A small CTC image transcriber, trained from scratch.
Training: 5900 steps, batches of 64.
Rows from expert 7 of block 2, named by matrix and row number. Rows with one number belong to one neuron. Each number is 500 + 50 x the weight over the matrix's rms, rounded and kept within 0 to 999. All counts start at 0. Numbers have three digits each.
# gate: expert gate (model.blocks.2.mlp.gate, 16x64x256), inputs 0-255
# up: expert up (model.blocks.2.mlp.up, 16x64x256), inputs 0-255
# down: expert down (model.blocks.2.mlp.down, 16x256x64, transposed), outputs 0-255
gate.13:527491508479433547599488544449581537432513518527432542556493435509456540517484444417537389526503468533538461431467542491521458520429536503511561455557447543481493455567580511531548506503554451469553616517504413566538498538485545549492382525512513530447449506538523478418491498464488473529465443499463485500482579522487466486470563510455477572567491528491459515592421538489452472482547426492497480460574448418432501590557493467525519528501526462547610519518560495458473491431548553527510504526550527516538518510556609551510468463473445460477478545520557482516503566525502508378541464416506484527480468370444552519524464519532393480514528522501502450483539463500550541545648518483487548486482546501558502543597555572463423525458500505438550467495463522515520464481601527
up.13:535489502416516501480529484480480525540434509443583518477493545554500499508461568485464530492491533570551485449461514468551447578542466486519532541439419506542462582453411445490487495482429474519432484509519496484574469469455463449505472549475488484490491484517501473524485536462515542538454506474518596647460392601521514475525448550470432496493509510485500494454533536506552487486468556509510501417554551513597396543551572463432487503570444541503556530444508441569483508530469463486521494513495525472482422487503457550439522424514504470465454475509517512535516535539473517534462486515445504525512484516582530469493494449544515486543425504504542498517467538588481492502460540466398456540568460509561498484496485483544540515560488539551545547579538479450544569509469480
down.13:516446508535509546435513499493569483522500562486571460469526433509470465438611517524568498575536433441475445447499572576454489462446524477565453489460592474509516527541572451501568538398518528489484507624460486537485530477554411498474561437489527523480538520495539510483507573471389558535391440503570490464514567526550474551437549439503599543534516503532469478531474496494521483552507486509413495487554504449529507539537462533586500521494563592557529404570431504439480463408526501531513478477446480498413557504502447520537546532515457516494473573472493504497462520419539497501444542478523468545513496444394580501558522496572566588495507524548442558412533450530577579444542486528513477481492624488588508573523447526564569544518515533479540505551507477465556537452521457
gate.14:432532479487516544415517485455474443501458530492427485518485608454523455399512554523612457544536487435528519501561513548541526415442547437450467541542542391467465493464493554553468442432449516504465513543440517432468473555535451463497514526518457473499515424534526557453460581507454430428505549515554448466465447550524443483499504566484494496558533570442520446536519522498631627530501569522523506557520557501540596501532443482571522464510556554484509435462514438526400439629594492538610467554528483535482498483458605422467571610500512545449472425488484443466485510510554452388513430498470551503432502453429539526554546483534486451418458465553541538506448530459479451487528454581573558526444513501526462539492461452501578535541470470475487534484497576462591488552570475
up.14:383483481500506551458516481534473428444460475504389443548539558385497384388447553512572465595512588449422455543564492518441552419485468403430541540481570418473503501526448463494527491492533511529391472559449471429524445503455483426534548448549442411490509355559553515458449521508466555530482540498519412487480514474574502487470497500513556426486561495451537409476601467400562532550489541543409538481476539533621572527485465428509568545553544561422540403369527457580433476550550459508603458527561537438528528489543590497418592554489494520492496411519469469505520507569543499428506394481558556504363527517469535567510544469548529410455513517574589489540397514536537458501467448528523549554494445530557458534499426533498544569539526455532494508497381516509530511558516460
down.14:602570451470459577490493417516522456464557546475396489374569507476599465425485565574493604460573528431472440462491492470442513506514598456449432469528623460532541467427491481524610485568562526546513545517506520464529527539391512512437497491529615385465420477507543438575490480517525477549417416532451513391570543494519502522565371599518600480494529465496459467511477527510555426526506522563478510505468488446391495517500548545437530498505479527544436490488563512450427565484585525556512549546469405459485504529466479499541562549430491426553456434563545583503499500442541506416463479483454436452459403547508479469525513504459475496390449508500528386433501465440579508444538515573511364514554636548524505527531475447603507517562488472510442525443563600506537582532477514
gate.15:472514480456538515530484585467471474506503519532453562485553538420476457358478502460588499474537539477437523464513507533471542518540449536454531533517541529399507506507452510466481517506552539493503511438511456549539519530453462539488477485544503336518517506509555565409519517458454559560515550452477444517476480487457515547484486582525442530451487503599492392503531543462553535526432498481529502486505504468518491508489488494519452488471498506406474512463412497442481443511548505508580511479502486476471501527537552505505563512504538523557474448505469471551518394572562555533468528497485499632491547467482586518524546491607472484512552479531523516583534482488500523519430388417464518453444502514474444537500498521513486589558553453495535535503419562467515522481481547
up.15:618553495479501476570563538455527559516525527462563481508455423529449514549518417433448499429523469510501489511474415434626426535534507507508436520428453541528459505593458525452487470490474455485603592510489470490515413357474530560570471435530492582419508536520487478606496492517518499430466491486422658568502456552567556494586543382420488574541451527524475587436487487535459452510601455472435455538460496455541457451490598533468427533569392533497536560477552481487515509553481545533456517511513497572506513515510492556520446509537552477520414578548518530497461516535520537458461529395544563435575479455554459538468529549462521508536471501438482560409476537516472501491490564531472460492559458496537528482538522484481445478479463457514416488482557511454439488463401519
down.15:496485533571589469493464564541559526466458526479561561526418454477492541516477482465499432470524472597511587509535475527542518469464425496550395557600505510519465606564571560598443452558458403432498534476535468518495442476465491657528468418572520509521471591555557466461483447411541529419580501466441522536484525484496463568593572495519522450511514553520529573527553534467468517586515497369527517473511503534470492496430613460578428476537549503506553469488502559490464466477453481512424492583555506506514486505522435464537506436496485497482480581443531448483438460484449520597513552443460512526480461483504473528500497628433551504493556497492490448529489474453458544512586433494450467554505493469474447474539538399404442484447520559575427402498536419491458516462538421
gate.16:573514527588475528523449589401569622466552451540536391482516474587551567579443576437483607509465481575413484435471503570494486540509565607423505524521497550557525439411485525586429563491521595552515575475514394474501585500593449488505527497543582553574477499529474532539486438580476592586515416622437521552492479457473526555521492541490512480529488482439531568557407557505449449519469470489485538470508441580521467532504495551407466540545442558525567532522467489487583504576444359506493519535501566544494520491616409515466527472485616481456455503482511485484557448413411542461424546492490453460548537395596479417399581491422509494537468412435481568398560552472523505537549499455463560512486580524502492482435548408455462446514503502537459484452524490473531506485422539
up.16:498457478413451398555478483538521453525524508468510587515504506570443495367566487522447379508477468551485501437487515497391521442533468479511502464534472514483535459522566452474490470523467416479545500488570574568473506515457494520486451508510544526400537580520551500494445521499497477549469529397439433461505582618504495434499568506376427474422469554538412483497521472431485477575473508464590543496467439467548445591552557444570495464570513490503504488486514518569419525441514606499551605421533382447483480528432574521492472421520446459623520565471542532514463569527513541580474491440556528479425411533444502572553475574544476503516563521465499383465493469595483555527431498463480473489577538506487587533591487595543495485409481488492575516554431465456426547545527440
down.16:467540559542491523446533512483529555577528428526528465399521469475538429459415485490596539501505530454479458424553529416488529552478526512511506526456573456534580540430418513377525552539435501576442517483488534400532554448548495463528532419480496458440490461519511474507425461484567550516456557499515516484589592449514555439629486450547491476481563531502507584548378418479487547477545538516556483445530543493532489541497481481445536587463493550509413556518506546561534460482441474542476497573425431508564527566602475412469486505491500464530434542455540481506430486435471506502493534492562519466552434485530384434543577455583567447521482419512563500560493554480475510462629523534521453467525509552476484502540486442544540483488491468546458612557470507625542445470549526
gate.17:470503416495412479446540491419528486467524459522487584510475482564437538440509538523483463497514531553559447428516480492520527528517573553521526445445540494493538388526462608545555596515536509458446556466497451557623547410513529472518461521524448548542419510547548500580538480475501528507556561505451502464569571506541557565457539583509465533502557538505493580525460546407430483481583588441451472458454515488520478446557505516542514595594482541458588540495547499530497495457487489566545570482536520587560501507545544522466478490504432549435537452515508533531562510459522460521489517541516560522465493454478379454528491477588545415505550507630577528494526474506442552557522551485481513475519558508537517575614531388513447472494495518527431489600529497532508506519549444
up.17:525569496463515450511502570518445518573482539507506508493482510526567467502514454527385547490392522494478526427504489493534533487489473551518444567462507490411442479520472522483546465579479483432463540479567502489486529483518473518594469511485487563448494505484420465582507481578480493489522518518504428471505523459477518517507492501417538506514530501520484419516453497548546463491537477542532582521464469477584587473444578585428593469535543441500512480518531530625568510481423449510528529429466503482564548547437425503612541523477462462471567507438491498358483493560522451511515478510567527543506453478466546529446490483472526508455427509506472479512491516501397423567503447539524530532432472487423498472445550501515457447517525512488496490469546486500493471470557511
down.17:487486527450591521472597449537566523541442528495551436474505479500580515445473484503496469533452520602538440533538516454527488456494452463633495435408504499491455454410412496489535551533558451423537571500490442505573466520512475559563487525467444526554515567519520583486554472575531451398479450514490480408508413537528528430453513553528514478495562562548545540489472526527462570524568473493517517566462556500499477534513486506570545506487459599491476437547559513528527516562454513527529469517448572510498431458449426490514521511485548470509553443512546510465623521528516474488409422466437541517443481473494576460538512537488516482600514427478525505464531530419461567424532567488602526498536518436509516431539462432508483427577472515547567502519474456474419517508519487
gate.18:490512384510560418565485500524483509574443467513495521496507524499489448511440503457470414424525535424467537515474512464429537609477445505518471429443577423467533509632479552500540549482533428447448524432602500466584432445485484566523527499521470421489523430533530495473567495513524572529473610423572446496526654524534488556485474474549469447498541453502515404501496439501436490550524457500536530550502456396560512532463519503549424518511507469472487503454500521559572514516440609513531512535487520533539480515540548508440586488539611467407468469498531526485515554487512437490556495495554427506538541479443425461447482516553553486532512464529564497578462503484440505472427522480544466467471516509505509548506464488592491514547438507460420508583523553371506515385586457
up.18:517437442426523417503526556558488500513475454496485601495485477497494486494459457546447527474571486541528453515474497483513519543446497525484468480451555384433497490510511554510553527491505530532502546445547549485512467496528518549445526445483536502500494539485557523492509505485450485507397517496517429497530552466511496502411530503544548447564539527530549412514585502514497520547522495588534524506459465433569532504484498546525408453543545544498519506509526506542558465520457502465562495453504531560598507554570599460428475420516473473456504419503541579556461525543603477518561445481489545549453483474409433517496444442541534458452516496499595517576492466508466397488431446456488499457500446530536559473513504445542554493550443449477402524533504507387491494474563482
down.18:522591518502444599509535462530510588429502492505516502492442536492503541514409562546476448492558469405431491446511520509528540531529525547470533451518615419547410426387467581357538497532509526530572440506505425517485417522450545465470444547458517493500445492476545490525469493578476439485470445440460448499469505607441569448494501524537538488523439487525438503470470480481519544492484480541398563508505495491549496568538532438519502495520525430489454460480511506525527602349506530583443518422509516555469464571458628514472589553541518500461422455474393525581497556454508467506543490516508445461559489496500515508487524493512524372498591520475488502462476433497576476521446490400597509532459436545531446584531531486619462561472501442460495533464596454535521567505488560
gate.19:439426421350542494406424520445420422437398489449436513547554561494448449419408407484546464530524550535529489495400561510405493492568571411407544533578588430453425582607485566531452487528478507457452531583427525396522473652383516519551447462461463376502505473605604487446527542409541413486461523492541529426431518446502524490489376564528587504513632562449457511431581544457529491473602491612391540462508496489572538510488440453619511496439618510470523473477437488488471420545518516536582489545465515430447431538520663524429542525508497482490469463517450521578453517607584541446584502397514569508525473461379548564525408436478532509439523565594559406631464534541420381463397450463556491440599558461411488519521430498533645614502386527491555602586494526463482429506516358
up.19:597599537592394486566551454425593555523604540546586499427384409546476593552572525433485605433459489503558478456567505411543411529464634535496428434439401572441573501464462471470498454559516507507439535484508447598405482440541547560514502472457556602401545466554438478556468494567577555559573399509505593483511514530428597557489451453434516600492460452515461600543527493459446504407509435466445502522514439484413515512575555537487512516496408445517512548652553502411469548390495458455468523503527576511472498488462411464546512404507457411459532519546512471414470590507340478478520515477517459479566453489615474431550450526482519559578530444414396449387498552544554487513544582568532463534553540478523542510547493487380508383466394458418486467533569433497536625458347537
down.19:482410481577439491532526527531467466454383517522554534483494589517513470515483439423554462626448458565553532591593443485513569415455415525529556545472475545475471485471483467565436424401514521507490576528461580490438482433608478525558522494430470583514502569599516390465535480461579562402442577554552494599440480418539486507433584343523482502576476452469486536434554500565477546584415549446595497519521473545580511479390487507564502573527457482469511501550474500502562564459474438497504404563411608502575381474455397461526450504544468553510595554579531508449462397553479431562388582480461550428529541446563504506514447485486432510587445434518418550584561445470487479624411562452511515471485543488494502499478503536502445484492543629527436460581454500488512476464429530
gate.20:522508518573441508568555447602585462544554550554464523525444426496420544463524522505466471521484482530493463463563531458471463467476499449575580526594524498455502409445493515544481534527466494467508459485474520424360506585515570503487520490500539509529543518530493463512547473568503497548423505515462459515477569472481480464448520471483560433456426529534515511578502525499462502480449502548472588484559533523436500570565479488468462480512496503464488462500474524445510549431516489535480577458596520410417460487582490529521516422476455497564444527547493483480489480452558474461526398463487464449530500545475500496451525564462546576494427529551432466393525542546564636582457441587450479497515524431392529489493478543519498497543477480565536442482471478516491538583456488
up.20:482484526403474414520477444528518592462444447534401429502548583387511473477495503416532520477445507455425520458477445576391463506603471521526528548461567569541483536472460495468437443547465481517474399484414520521538507520528488460446514443405501518511490517522538455438464507460472497484474468433516628529539514520488487507576448398542421454533585557519502441444492524478549473635453440540527447488473479484523435579406455437493420542444538559486653388464489462586502468624552504436475509582416535546459418456537425539457532548510513459431422571435450491542529510487511481502524502544541566539514509475546490529464537463581595505483495437530519556564497574458500430474524554505498550484483537630569502490518560532486493596394551513467517594455429596512518506500579505
down.20:539430472623525453537488429513526544535547548560475500509489489509492547471491481588589416582436522473518478469530464522562518541433517448504488407542468574533446448636575479498439481471514553519528421530359495489523526441471404515527426449495502504553490475454526579437589522480506440463598597440575451502426504522509535505459510521552488398552408492465546558432464449533484558525454505491450448398553489496491472481548464501543614611494475616452464551559437480567407491566481428526567491529506531479494513523517504478449494533539638610529558561588449516449551474472509428505476573491400480588478560558553430517441454522484398517473505463498500451634425456398509544423540522508343487514460568461521515488504432512530474417578452649546481570501505536475505485451509512